A small audio captioner, trained from scratch.
Model: 6.94M parameters, log mel input, encoder arch convmixer, encoder norm batchnorm, encoder activation relu, encoder patch size 4, encoder depths [8], encoder widths [320], decoder width 320, decoder layers 7, decoder norm layernorm, decoder activation gelu.
Training: nadamw at rate 0.0012, 14300 steps.
Data: trained on synthesised imitations of 52 everyday sounds, one a clip, 39062 training examples, 46.9 epochs.
Rows from block 4 of the audio encoder of a small audio captioner, named by matrix and row number. Each number is 128 + 24 x the weight over its row's rms, rounded and kept within 0 to 255. All counts start at 0.
After each channel's rows are labels from the 100 clips, of 14976, where the channel reaches its highest value: "peak in band" is the frequency band that holds the peak. Only what is clearly more common there than usual is listed. The data: synthesised imitations of 52 everyday sounds, one a clip.
# pw: pointwise conv (encoder.blocks.4.pw.weight, 320x320x1x1), inputs 64-127

pw.229 [153  90 123 138 132 122 106 104 156 128 144 108 124 138 134 107 120 114 121 125 129 126 124  79 135 142 110 123 151 122 105 125 121  99 116 126 156 119 174 102 128 129 173 114 105 123 128 117 158 158 159  98 120 152 151 142 145 119 122 119 148 149 158 118]
peak in band: 2000 to 4000 Hz

pw.76 [133 107 121 134 124 132 137 150 123 102 121 121 133 132 114 194 117 172 133 165  96  99  84 128 134 125 101 137 131 117 162 151 103 118 117 109  99 122 137 168 107 160 141 125  98 102 120 107 125 122 143 136 154 148 109  87  74 132 106 108 127 145 121  73]
peak in band: 2000 to 4000 Hz

pw.235 [115 136 131 123 148 138 174 103 160 100 167 106 129 203 109 161 117 188 137 157 118 151  96 119 124 123 141 159 169 139 156 131 132 119 161 147 124  93 141 163 128 146 168 137 131 148 150 113 131 130 166 109 154 140 139 161  91 117 125  94 152 133 143 126]
peak in band: 500 to 1000 Hz

pw.269 [126  80 108 117 110 120 135 112 152 146 110 136 115 126 129 162 131  80 105 129 169 106  55 128 129 114 132 145 120 125 134 126 122 163 111 128 136 135 123 110 115 179  93 100 143  85 117 146  94 160 146 122 114 123 109  91  61 123 150 116 127 139  90 147]
peak in band: 500 to 1000 Hz

pw.169 [113 111 141 122 118  82  86 140 120 119 163 112 101 150 115 130 131 155 132 126 150 102 103  93  92  91 121 121 117 127 142 135 100 164 141 138 143 134 130 107 169  68  86 123 131 125 105 137 133  99 152 140 147 122 109 162  90 130 107 141 111 113 130 143]
peak in band: 0 to 250 Hz

pw.74 [128 174 129 174 114 105 169 105 126 131 130 171 114 109 133 106 102 107 128  82  96 126 145 124  95 133 143 130 109 131 136 123 100  93 121  90 124  97  87 115 126 106 128 116 107 149 137  90 141 147 101 134 112  92 161 124 229 140  69 131  86  76  93 155]
peak in band: 1000 to 2000 Hz

pw.159 [136 134 110 141  63 145  80 110 104 141 163 140 138 109  93 105 137 143  99 156 132 110 113 120  96 130 116 126 137  89 130 131 109  95  97 127 101 138 154 125 116  96 110 117 119 125 127 145 109 171  90  96 158 104 114 154 167 164 133 118  97 166 111  90]
peak in band: 1000 to 2000 Hz

pw.210 [173 125 130 109 153 139 106 123  76 112 125  98 164 138 130 116 135 161  81 165 147 132  79 142 111 122 125 152 143  68 111 116 120 115 172 141 112 102 143 163 147 163 164 124 121 127 151 123 108 116 141 117 165 132 153 144 153 100 134 116  89 161 141 142]
peak in band: 2000 to 4000 Hz

pw.89 [145 133 127  79 111 123 136 142 144 101 134 132 140 127 127  94 146 134 158 129 121 145 135  93  92 116 135 138  90 153 157 145 113 126 162 103 114 124 112 118 138 136  87 111 146  99 116 144 128 123 145 108 150 155 129 113 143 128 133 146 119 119 144 151]
peak in band: 2000 to 4000 Hz

pw.130 [123 157 125 134 114 174  77 124 116 107  72 131 162 160 108 117  98 105 104 123 129 124 161 152 113 155 146 123 103 138 131 126 126 123  79 143 106 140  79 132 104 164 140 139 146  84 150  95 138 118 112  88 111 119 131  96 131 113 108 121 122 111  81 123]
peak in band: 500 to 1000 Hz

pw.294 [129  88 129 141 122  80 125  94 131 124 144 115  68 116 160 134 102 148 115 178 135 128 127 135 149 109 118 113 129 128 100 106 112 119 109 130 151 134 232 168 132 125 170 115 125 183 107 148 160 145 126 137 114 134 108 178 141 104 118 134 143 138 128 148]
peak in band: 500 to 1000 Hz

pw.153 [127 101 136 152 110 171  95  74  97  82 145 121 117 146 116 105 121 126 131 105 149 158  86 123 106 137 112 132 146 121 163 102 121  95  81 142  84 126 121 152 121 102  90 115 134 122  92 126 107 151 129 135 147 142 125 149 124 120 113 154 105 133 156 131]
peak in band: 0 to 250 Hz

pw.17 [ 98 121 110 115 121 106 107 131 174 111  68 109  82 124 127 106 106 122 121 124 117 150 106 101  95 150 141 120 147  83 121  84 113 153  75  82  83 131 120 113 122 156 109 144 130 127 123 117 109 117 122 102 106 112  99  99  96 129 125 156 100  25 120  88]
peak in band: 500 to 1000 Hz

pw.28 [136 133 121 154 145 130 111 150 129 131 111 131 155 149 133  94 118 131 107 144  83 149 162  85 117 136 121 113 108 126 118 116 132  81 109 122 124 122 126  86 137 113 132 123 140 109 122  78 114 103  50 105 110 104 132 114 168 135 128 141  81 115  74  87]
peak in band: 0 to 250 Hz

pw.236 [132 103 103  79  80 136 147 124 153 116 115 134 117 109 146 105  98 114 112 128 131 164 111  91 147 130 114 133 107 121  98 160 148  84  92 149 129 120 110  93 157 120 143 117 159 139 122  99 143 101  79 107 113 161 119 128 115 130  91 140  83 151 117 148]
peak in band: 1000 to 2000 Hz

pw.124 [138 107 111  85 120 130 134 150 149 133 143 164 103 142 180 130  89 143 122 133 165 121  99  92 179 147  92 134 116 143 100 114 122 133 101 173 116 119 140 128 103 108 113 124 142 129  93 169 147 133 183 170 112 132 134 134 101 143 122 105 171 118 165 152]
peak in band: 1000 to 2000 Hz; 0 to 250 Hz

pw.6 [ 92 146 146  86 137 129 130 159 100 160 150  97 148 131 167 102  96 148 121 126 111 124 158 109 141 108 119 102 143 157 143 143 138 147 152 126 136 133  91 150 116 131 109 120 128 131 108 157  79 125 119 127  92 169 131 154 132 103 177 124 147 138 145  92]
peak in band: 0 to 250 Hz

pw.36 [120 152 120 117 137 147 112  69 179 102 140 130 134 131 132 101 130 105  91 112 117 130  86 131 118 114 149 177 137  75 129 134 144 136 122 112 101 157 141 108  77 172 101 152 119 104 156  89  92 129 134 100 180 142 108 145 127  96 118 159 144 134 109 122]
peak in band: 2000 to 4000 Hz

pw.68 [126 138 148 125 182 111 132  99 122 157 123  91 115 155 112  98 117 145 133 136 111 147 157 112 114 128  91 118  70 109 124  93 133  92 164 141 111 126  94  89 112 152 166 141 116 127 120 121 122  66 126 195 124 114 127 128 160 124 141 143  90 143 176 102]
peak in band: 0 to 250 Hz

pw.112 [119 143 110 148 127 148 114 142 129 128 100 173 134 154 129 156 132 106 130  69 129 146 145 110  69 142 124  98 121 145 130 136 141 141 102 154 135 126 172 157 141 137 129 128 173 111 123 114 102 119 101  83 170 153  84  73 101 143 182  67 134 115 133 156]
peak in band: 0 to 250 Hz

pw.257 [113 140 140 150 141 113 126  97  85 135 145 151 137 141 161 124  98 144 148  75 140 130 127 131 130 161 142 134  89 136 147 153 172 109 118  98 167 125 142 140  98  73 121 132 137 138 112 116 119  99 156 112 129 143 120 110 160 122 118 136 123  98 131  93]
peak in band: 0 to 250 Hz

pw.110 [159 132 130  93  76 142 156  86 144 129 141 125 117 122 135 118 156  82 116 125 144 113 120 152 137 109  67 139 131 138 136 112 123  73 112 151 125 152 107 138 135 107  96 139 152 112 113 145 123 140 160 118 150 125 114 118  71 143 116 136 112 158 152 165]
peak in band: 2000 to 4000 Hz

pw.20 [164 166 104 100 132 130 158 121 128 138 135 143 115 122 176 111 144 142 153 126  74  91 150  91  68 114 109 136 112 152 117 116 116 105 145 148 151 104 101  89 148 107 164 103 172 106 131 130  98 130 117 131 120 116 154 103 154 133 132 113 107  91 123 131]
peak in band: 0 to 250 Hz

pw.266 [144 130 138 107 128 125 142 152  66 147  82 148 138 126  83  65 136 118 120 119 123 131 167 137 127 141 118 127 133 141  97 138 133 120 118 123 109  98 129 119 123 102 122 123 133 143 127 126 121 122   6  48 125 131 113 140 165 134 151 120  75 120  48  93]
peak in band: 1000 to 2000 Hz

pw.107 [ 95 157 157 120 170 141 146 141 157 122  83 143 146  92 153 107 117  86  84 115  67 153 153 148 102 102 132 140 110 115 134 123 135 124 152 158  80  93 123 133 119 143  98 101 149 145  96  52 115  77 136 135  98  81 146 140 124 128 139 162 139 107 135 115]
peak in band: 1000 to 2000 Hz

pw.254 [116 129 187 124 127  62 121 122 127 141 103 118 139  92 131 126 128 122 131  58 140 115 120 137 131 126 124 116 120 120 132 120 139 127  90 111 148 113 121 144 142  94 156 152 101 147 126 145 119 130 138 145 130  52 154 141 178  92 132 113 140 132 146 125]
peak in band: 500 to 1000 Hz

pw.188 [135 119 120  47 124  79 150 103 112 127  81 131 129 127 162 132 111 110 129 103 140 134 129  94 119 157 106 118 104 155 108 159 129 124 140 117 116 135  89 119 164  97 114 131 164  93 127 158 100 139 154 136 118  91 135 131 116 128 137 128 122 122 131 108]
peak in band: 0 to 250 Hz

pw.66 [112 113 102  73 161 115 118 147  96 109 114 132 135 143 166  93 137 140 112  70 137 112 125 119 112 136 138 119 123  79 110 131 121 123 180 109 118  92  61  76 130 149 160 134 158 114 161 121 167 119 121 122 108 125 123 130 123 123 137 114 134  78 125 163]
peak in band: 0 to 250 Hz

pw.303 [176 123  97 149 145 119 126 126 122 134 126 154 129 143 118 151 107 129 156 120 105 144  97 129 108 123 136 129 142 119 122 138  79 116 141 115 132 112 117 119 148  59 140  73 151 113 108 133 132 139 124 105 125 108 137  78 173 132 106 122 120 161 108 139]
peak in band: 0 to 250 Hz

pw.205 [129 142 130 120 132 125 160  70  93 145 120 116 137 189 130  97  99 135 155 119 172 116 161 142  87 105  96 134  84 103 151 125 104 132 133 153 121 107  95 129 150 107 170 135 135 145 151 143 142 143 118 139  97 125 109 124 137 134 123 160 103 129 148 113]
peak in band: 0 to 250 Hz

pw.165 [152 125 110 125  99 128 148 124 156 125 133 147 115 130  75 107 104 123 143 151 157 126 130 136 123  84 121 125 123 135 130 148 138 117 139 170 155  94 117 141 151  92 107  96 146 121 120 171 138 153 114  97 145 145 112 144 126 151 106 157 129 140 121 144]
peak in band: 500 to 1000 Hz

pw.225 [ 65 126 143  88 147 137 115 125 127 100 142 118 135  99  51 121 118 170 152 114 127 135 157 155 123 129 124 110 124 102 147  95 132 122 157 129 108 107 150 114 159 111 140 129 106 130 101 115  99  93 130 194 123 124 112 125 106  77  89 165 102 139 181  75]
peak in band: 1000 to 2000 Hz

pw.166 [122  83 118  85 109 101 116 147  91 128 133 102 118 117 109 125 130 155 134 113 139 111 112  81  30 122 133 118 131 108 131 135 141 145  96 120  72 128 102 143 131 118 109 107 126 120 101 144  85 125  93 141  98 118 121 142 118 116 158 133 108  42 134 133]
peak in band: 0 to 250 Hz

pw.26 [134 123  89 127 107 148  62 131 129 113 117 109 158 121  87 141 141 124 144 132 128 138 135 128 134 146 152 128  87 149 129 120 135 133 140 145 132 113 162 122 108  92  93 133 118  92 115 101 154  98 129 114 107  88 114  69 115 112 135 129 102 132 128 105]
peak in band: 500 to 1000 Hz

pw.201 [147 164 131 184 109 133  93  79  87 122 159 168  88 137  69 126 143  87 171 161 155 125 146 142 120 105 104 135 123  98 126  79 126 154 130 143 107 150 109 162 108 124 143 137 136 107 153 135 137 128  63 113 104 127 156 125 149 142 102  92  80 124  89 164]
peak in band: 500 to 1000 Hz

pw.282 [135 123 115 157  81 120 158 108 130 113  94 125 118 139 114  81 161 129 127 112 115 133 149 112 103 118 161 124  90 112 103 119 135 121 156 168 132  78 105 153 104 127 111 110 105 113 141 101 113  80 130 122 134 149 122 111 176 131 141 149 143 127 136 153]
peak in band: 500 to 1000 Hz

pw.168 [127 132 148 116 104 112 130  99 129 118 136  85 124 147 162 158 105 173  97 111 148 134 109 105  98 162 122 160 135 145 114 118 119 137 114  97 111  98 145 168 170 111 103 140  81 136 133 111 141 150 171 109 144  83  98 109  97  88  96 100 118  71  90 108]
peak in band: 1000 to 2000 Hz

pw.162 [143  99 128  95 110 139 125 110  83  89 147 126 102 141 109  82 109 100 107 140 119 136  99 145 143 144 150 137 124 114  91 123  52 129  91 128 111 125 124 131 123  82 122 115 111 130 135 149 139 130 149 147 169 141  96  99 106 166 125 138 121 150 137 137]
peak in band: 500 to 1000 Hz

pw.182 [ 66 114 122 151 125 123 116 128 134  71 189 160 119 145 116 148 139 108 176 114 121 109 123 118  96 101 104 118 132 123 179 100 105  92 155 153 109 113 136 159 109 109 152 107 108 145 107  89  89 137 147 146 124 136 103 139 119 112 104 137  76 131 138 119]
peak in band: 500 to 1000 Hz

pw.69 [133 131 130 100 162 140 131 152 151 100 129 101 120 119 154 125 176 136 129  99 147 111 102 116 142 121 138 170 123 175 124 141 128 133  71  82 131 127  90  95  87 153 144 185 134 109 178 125 142  88 168 129 150  99 127  89 140  93  70 124 172 136  81 149]
peak in band: 2000 to 4000 Hz

pw.77 [146  97  90 129 117 164 134 155 125 126 111  67 148 129 107 132 144 117 152 172 133 149  98 132 122 133 127 122 109 111 136 124 115 117 151 126 126 119 116 131 133 106 130  98 140  67 117 141 114 168 114 117 110 141  53  94 126 148 158  80 163 147 103 136]
peak in band: 500 to 1000 Hz

pw.278 [136  69  84 102 138 128  95 152 101 128 118 109  87  91 143  75 116 137 126 131 149 118 127 157 143 102 134 125 138 114 129 141 121 167 103  78 102 148 133 108  61 162 109 115 170  78 116 127  96 166 100 171 100 128 108 150 127 137 145 126  56 104 117 134]
peak in band: 1000 to 2000 Hz

pw.42 [103  89 134  87 142 125 113 150 145 105 124  86 140 127 117 136 135 119 119 126 107 135 146 161 120 105 137 121 142 121 128 122  94 107 157 149 123 145 169 138 114 115 112  85 138 118 130 185 129 140 112 108 123 100 111  87 140 127 144 105 128 104  89 149]
peak in band: 500 to 1000 Hz

pw.220 [139 141 159 123 165 102 160 161  87 123 106 144 146 121 103 120 112 138  85 102 163 129 117 176 129 117 145 161 154 134 107 108 157 146 165 111 113 164 137 100  82 147 137 121 136 134 112 144 117 144 135  95 101 170 135 136 179 126 146 136 115 132 101  97]
peak in band: 1000 to 2000 Hz

pw.244 [136 123 111 109 137 112 145 142 143 118  97 111  79 105 113 132 137  96 113 141 118 126  65 117 140  85 117 124 146 113 119 146 114 136 139 154 116 136 197 135 125 135 127 115 152 134 147 116 119  90 118 138 112 148  77 129 112 125 115 127 125 150 161 145]
peak in band: 1000 to 2000 Hz

pw.14 [142 143 121 121  93 150 100  90 156 141 102 151  81 149 126  91 124 128 150 128 130 184 167  74 102 109 125 128 122 104 129 112 105 115 135 156  51 113  76 142 140  92 110  99 145 126 123 139 216  83 133 139 126 112 144 141  75 164 135 129 109 113 147 152]
peak in band: 0 to 250 Hz

pw.250 [133 115 104 125 112 104 158  96  89  97 100 126 127 130 135 144 119 127  97  93 110 140  89  87  74 102  93 134 122 154 117  92 136 157 125 136 142 123  88 120  98  99 128 129 111 111 137  77 152 118 134 145 125 140 123 127 133 116 100 132 112 105 109 114]
peak in band: 500 to 1000 Hz

pw.41 [126 109 106 136 136 114 113 103  92 143 128 123 143 130 132 144 129 137 127 124 107 149 141 156 137 152 167  85 124 117 120 110 143 159 144 138 154 153 127 119 156 136 108 116 107 129 122 141 169 154 150 104 128 148 112 150 135 149 132 157 133 144 206 156]
peak in band: 500 to 1000 Hz; 250 to 500 Hz

pw.273 [154 146 132 103 133 110 109  92 114 124 111  99 169 167 119 102 120 106 144  76 135 156 118 143 155 137 108 154 151 100 146 109 172 141 116 166 114 151 170  78 138 104 137 160 155 103 148 116  89 111 102  89 153 164 111 129 122 114 157 132 123 134 139 113]
peak in band: 0 to 250 Hz

pw.301 [117 124 150 140 143 111 127 152 109 133 126 159 117 135 128 129 101 119 100 101 136 123 116 142 139 102 133 122 145 127 133 117 134 128  80 106 111 123  97 115 132 115 118 154 129 131 137  94  84 139 126 135 114 120  83 147 100  91 139 122  65  86 128 130]
peak in band: 0 to 250 Hz

pw.193 [143 155 151 126 123 107  79 140 120 167 101  98 135 139  97 124  94 166  94 133 101 124 100 115 109 161 171 157 114 125 108 103 155 148 113 146 142  98 142 123 124  94 140 168  82 148 145  91 135 129 109 107 153 123 172 145 153 102 121 101 124 132 128 148]
peak in band: 1000 to 2000 Hz; 500 to 1000 Hz

pw.234 [134 136 137 116 117 129 108 160 144 125  77  78  95 153  85 132 139 114 142 142 112 152  95 108 109 168 146 144 146 136 140  64  69 126 118 153  51 109 123 157 121 101 142 113 115 105 144 176 138  90 125 116 118  85 102  87  98 144 183 110  99  83 101 104]
peak in band: 0 to 250 Hz

pw.11 [125  83 135 103 127 116  80  64 123 155 124 134  91 149 142 148 147 131 155 114 111 126 120 150 144 145 150 100 165 129 100 134 119 147 158 139 145 126 163  96 141 134 147 119 119 134 130 137 178 151 153 118 153 117 149 138 101 149 101 145  82 156 117 154]
peak in band: 0 to 250 Hz; 250 to 500 Hz

pw.13 [108 126 109 133 136 119 128 128 109 119 124 128 148  90 101 109 130 117 124 131 115 115 143 158 114 112 143  77 121 135 136 134 128 135 170  97 128 116 124 106 120 125 137  44 113 106  93 126 105 118 121 125 117  86 118 149 148 156 114 124 108  99 123 108]
peak in band: 0 to 250 Hz

pw.9 [144  99 134  84 152 138 108 148 144 101 124 158 146 108 100 108 119 142 113 146 110 152 136  97 148 115 117 135 109 150  86  93 162 115  64 161 150  92 106 101 135 137 123 139 116 139 125  83 148 100  97 102 184 127 135 137  59 116 128 148 136 126  96  88]
peak in band: 1000 to 2000 Hz; 500 to 1000 Hz

pw.224 [163 142 158 109  81 132  87 130  69 112 171 105 143  98 105 122 131 107 123 114 124 133 119 105 106 115 149 124 141 113 161 146 120 149 145  93  88 132 120 131 129 108  89 123 150  81 119 124  93 164 133 103 163 107 135 128 116 109 127 106 115 111 116 125]
peak in band: 2000 to 4000 Hz

pw.93 [108  99 119 118 136 156  69 134 142 124 129 117 136 110 138 121 126 161 110 131 121 126 102 117 140 169 127 143 140  85 129 139 107 112 130 141 130 106 102 117 112 126  81 132 134 119 130 133 125 142 114  87 122 113 120  78 130  75 126 109 113 114  88  80]
peak in band: 2000 to 4000 Hz

pw.164 [ 93 129 154 178 142 130 149 121 127 105 153 125 144  96 137 174  94 126 107  74 122 118 128 159  76 136 133 110 149 162 139 107 123 114 117 141 169  91 129 180 133  71 125 130 125 128 122 123 103 133 152  88 112  80 137 154 112 114  75 118 179 128 125 125]
peak in band: 1000 to 2000 Hz

pw.83 [124 100 117 118 130  97 101 118 109  98 114 127 138 138  77 107 109 145 131  69 136 157 174 123  74 131 129 139 108 103  96 136 129  88 131 136 108 100 138 103 155 102 158 118  92 139 122 105 163  89 122  77  85  98 131 130 103 132 126 109 117 140  82 129]
peak in band: 0 to 250 Hz

pw.293 [133 121  90 131 125  78 115 104 119 130 117 107 164 130 154 132 133 126 114  93 127 121 140 121 155  91 123 129 117  62 124 109 120 140 163 118 126 106 102 146 110  76 177 119 148 122 137 147 149 134 166 102 130 119 139 172 144 184 158  95 106 150 143 146]
peak in band: 0 to 250 Hz

pw.62 [111 124 134 133 116 105 150 147  40 134 160 120 160 122 129 141 136 129 116 134 131 134  84 124  91 135 123 141 140 158 110  73 144 107  82 131 122  97 159 125 136 113  90 137 100 160 130 133 118 115 116 123 137 135  97 133 160 111 113  89 173 140 117 172]
peak in band: 500 to 1000 Hz

pw.80 [115 158 115 164 135 152 147 134 164 117 171 165 137 142 109 127 126 122 149 124  73  96 147 134  95 122 152  82 114 121 135 101 103  93 140 129 125 138  94 128  73 162 128  98 119 108 100 111 111 111 154 131 107 106 148 112 147 126 120 126 117 111 184  82]
peak in band: 500 to 1000 Hz

pw.114 [136 112 118 184 109 109 111 135  65 122  92 168 128 110 118  89 128  92 148  99 157 108 160 143 100 135 154 150 115 144  80 119 115 102 138 132 141  87 149 131 135 126 141 129 118 132 131 122 105 148  57  76  99 129 113 139 205 136 117 123 116 129  36 108]
peak in band: 1000 to 2000 Hz

pw.191 [114 146 142 172  90 146 181 130 172  67 146 143 109 134 112 168 115 126 127  93 107 100 102 122 112 106  96 140 162  75 157 117  95 157 128 110 113 119 160 140 109 128 129 152  88 124 157 100 113 118 140 158 163 127  83 104  84 138  92  86 105  95 142 118]
peak in band: 500 to 1000 Hz

pw.44 [101 121 151 148 121 129 154 120 113 121 131  54 121 135  96  81 152 152 124 166 105  65 128 142 100  99 126 146  97 130 124 121 112  72 118 127 128 122 101 129 138 127 121 134 142 162 119 146 116 161  78 116 163 108  85 138  79 134 126 110 136 123 116 106]
peak in band: 1000 to 2000 Hz

pw.189 [126 135 105 169 158 117 141 136 139 112 149 116 150  92  90 129 123 118 152 107 127 103 119 124 129 100 137 109 116 145 116 133 131 133  93  82 108 138 107 107 123 141 116  95 139 152 116 116  98  92  93 138  88 148 145 132 190 145 104 181 100 120 112 123]
peak in band: 500 to 1000 Hz

pw.279 [100 107 132  97 108 120 120 100 129 119 107  78 130 108 144 149 141 155 138 174 108 132 117 149 158 113 167 138 132  64 110 133 118 131 129 137 135 132 130 161 155 103 121 145 121 123 148 126 123 163 141 170 171 162 100  91 128 120 151 150 123 173 163 161]
peak in band: 2000 to 4000 Hz

pw.85 [149 101  71 143 113 131 106 100 118 102  97 139 170 118 116 125 114 141 125 151 158 109 118 141 160 111 116 131 112  87 149 112 148 140 127 146 106  65 114  95 151 109 156 104 157 123 107 120 125 118 121  88 149 160 105 159  93 142 156  86 105 115 104 111]
peak in band: 0 to 250 Hz

pw.213 [108 148 138 139 138 143 121 137 117 104 119 126 158 137 128 114 158 137 128 117 120 160 137 130 137 112 106 126 104 147 152 132 127 109 121 139 124 124 145 133 121  97  93  99 122 137 121  61 103  92 127 139 129 163 143 104  84 110 127 157 134 124 129 110]
peak in band: 2000 to 4000 Hz

pw.211 [101 111 135 138 154 125 144 165  91 140 123 117 151 124 161 178 113 108 148  90 144 104 123 120 146 144 118 176 135 158 142 165 125 139 127 106 120  79 120 151 105 115 142 133 110 151 129 111 113  69 183 125 163  92 118 143 137 107 128 128 147 133 137 128]
peak in band: 0 to 250 Hz

pw.15 [ 83 137 165 154 134 119 120 127 126 114 137 160 116  95 124 114  93 125  85 142 109 128 133 134 154 134  98 153 120 120 125 126 109 119 106 121  99 101 127 123 108 155  94 131 133 140 136  37 119 102 110  85 163 104 107 122 141 126  77 144 101 130 113 102]
peak in band: 1000 to 2000 Hz

pw.8 [113 138 135  98 116 108 144 109 171 139 127 118 117 162 166 119 134 128 120 149 143 139 120 125 135 151 131 135  87 106  92  75 138 149 117 130 111 108 103 125 154 122  98 134 113 136 118 115 107 174 180 146 110 115 108 135 130 114  97 133 160  87 164 131]
peak in band: 1000 to 2000 Hz; 0 to 250 Hz

pw.23 [155 122  82  80 111 114 162  99 127 146  89 137 131 149 164 116 116 113 111 143 144 114  98 131 123 151 137 104 109  92 104 102 147 157 129 160 135 156  83 118 105 112 131 117 132  79 111 107 142 152 154 153 110 168 174 127 156 154 123  88 167 130 144 132]
peak in band: 500 to 1000 Hz

pw.106 [118 145 124 136 151 142 176 125 134  91 118 130 104  83 125 133  77 146 126 152 151 155 113 136 160 141 108 134 100 139 124 163 111 146 108  91 127  82 139 127 132 135 100 141 147 149 145 109 130  87 108  88 124  90 108 126 127 108 108 132  73  84  95  76]
peak in band: 500 to 1000 Hz

pw.118 [113 131 131 123 108 131 120 138  84 109 128 141 124 153 140 118 179 108 142 132 117 158 137 156 121 107 163 130 137 151 126 132 125 144 172 146 106 126 110 116 122 124 136 125 142 114 123 126 143 125 137 140 129  97 170 179 125 156 148 157 111 135 140 150]
peak in band: 2000 to 4000 Hz

pw.3 [114 137 132  97 183 142 145 136  81 143  94 106 161 109 137 115 127 114 147 120 116 136 163 150 140 125 114 128 119 120 119  99 114 156  81 139 129 103 127 139 132 140 129 128 156 131 130 112 116 132 116  37 115 100 110 145  36 154 139 151 138 126  60 145]
peak in band: 0 to 250 Hz

pw.78 [130 119 119  98 157 136 135 119 120  89 124 101 123 108 111 119 176  96 110 158 143 116 132 163 133  82 156 122  93 107  74 130 128 117 151 110  81 125 102 139  83 149 152 135 121 154 146 118 100 116 119 121 139 130 123 146 132 103 108 134 162 146  99 161]
peak in band: 1000 to 2000 Hz

pw.284 [141 132 127 121 104  99 103  99 155 156 100 140 133 141 154  44 131 108 123 136  98 137 122 124 126 127 124 106  87 186 112 132 169 118 132 128 131  97 151  92 111 132 146 142 118 152 109  99 146 114 104 105 128 152 181 112 131  77 132 111  63 125 124 108]
peak in band: 0 to 250 Hz

pw.227 [138 139 118 128 153 130 125 154 104 133 142 113 105 137 112 180 135 171 147 146 150 121  94  73 145 149 150 122 195 114 130 152  96 121 105 133 137 145 125 161 143 107 104 130 106 149 133 154 156 123 183 153 140 154 121 132 120 166 122 118 160 128 154 126]
peak in band: 0 to 250 Hz

pw.22 [115 108 141 127 138  97 113 143  91 117 110 133 153 146 136 123 119 173 155 115 106 138 110 147 150 140 203 128 122  54 121  74 145 157 181 125 110 138 137 136 129 107 150 114 135 124 121  96  81 116 124 104 129 174 107 120 147 123 152 135  47 149 143 105]
peak in band: 500 to 1000 Hz; 0 to 250 Hz

pw.2 [114 138 134 121 109 171 118 134 125 144 133 117 120 134 146 140 148  85 133 104 121 150 104 146 144 162  96 162 119 189 124 142 139 139 117 133 114  91 148 129 101 153 119 138 156 100 119  97 120 104 151 131 114 119 118 136  89 105 105 104  99 157 105 116]
peak in band: 2000 to 4000 Hz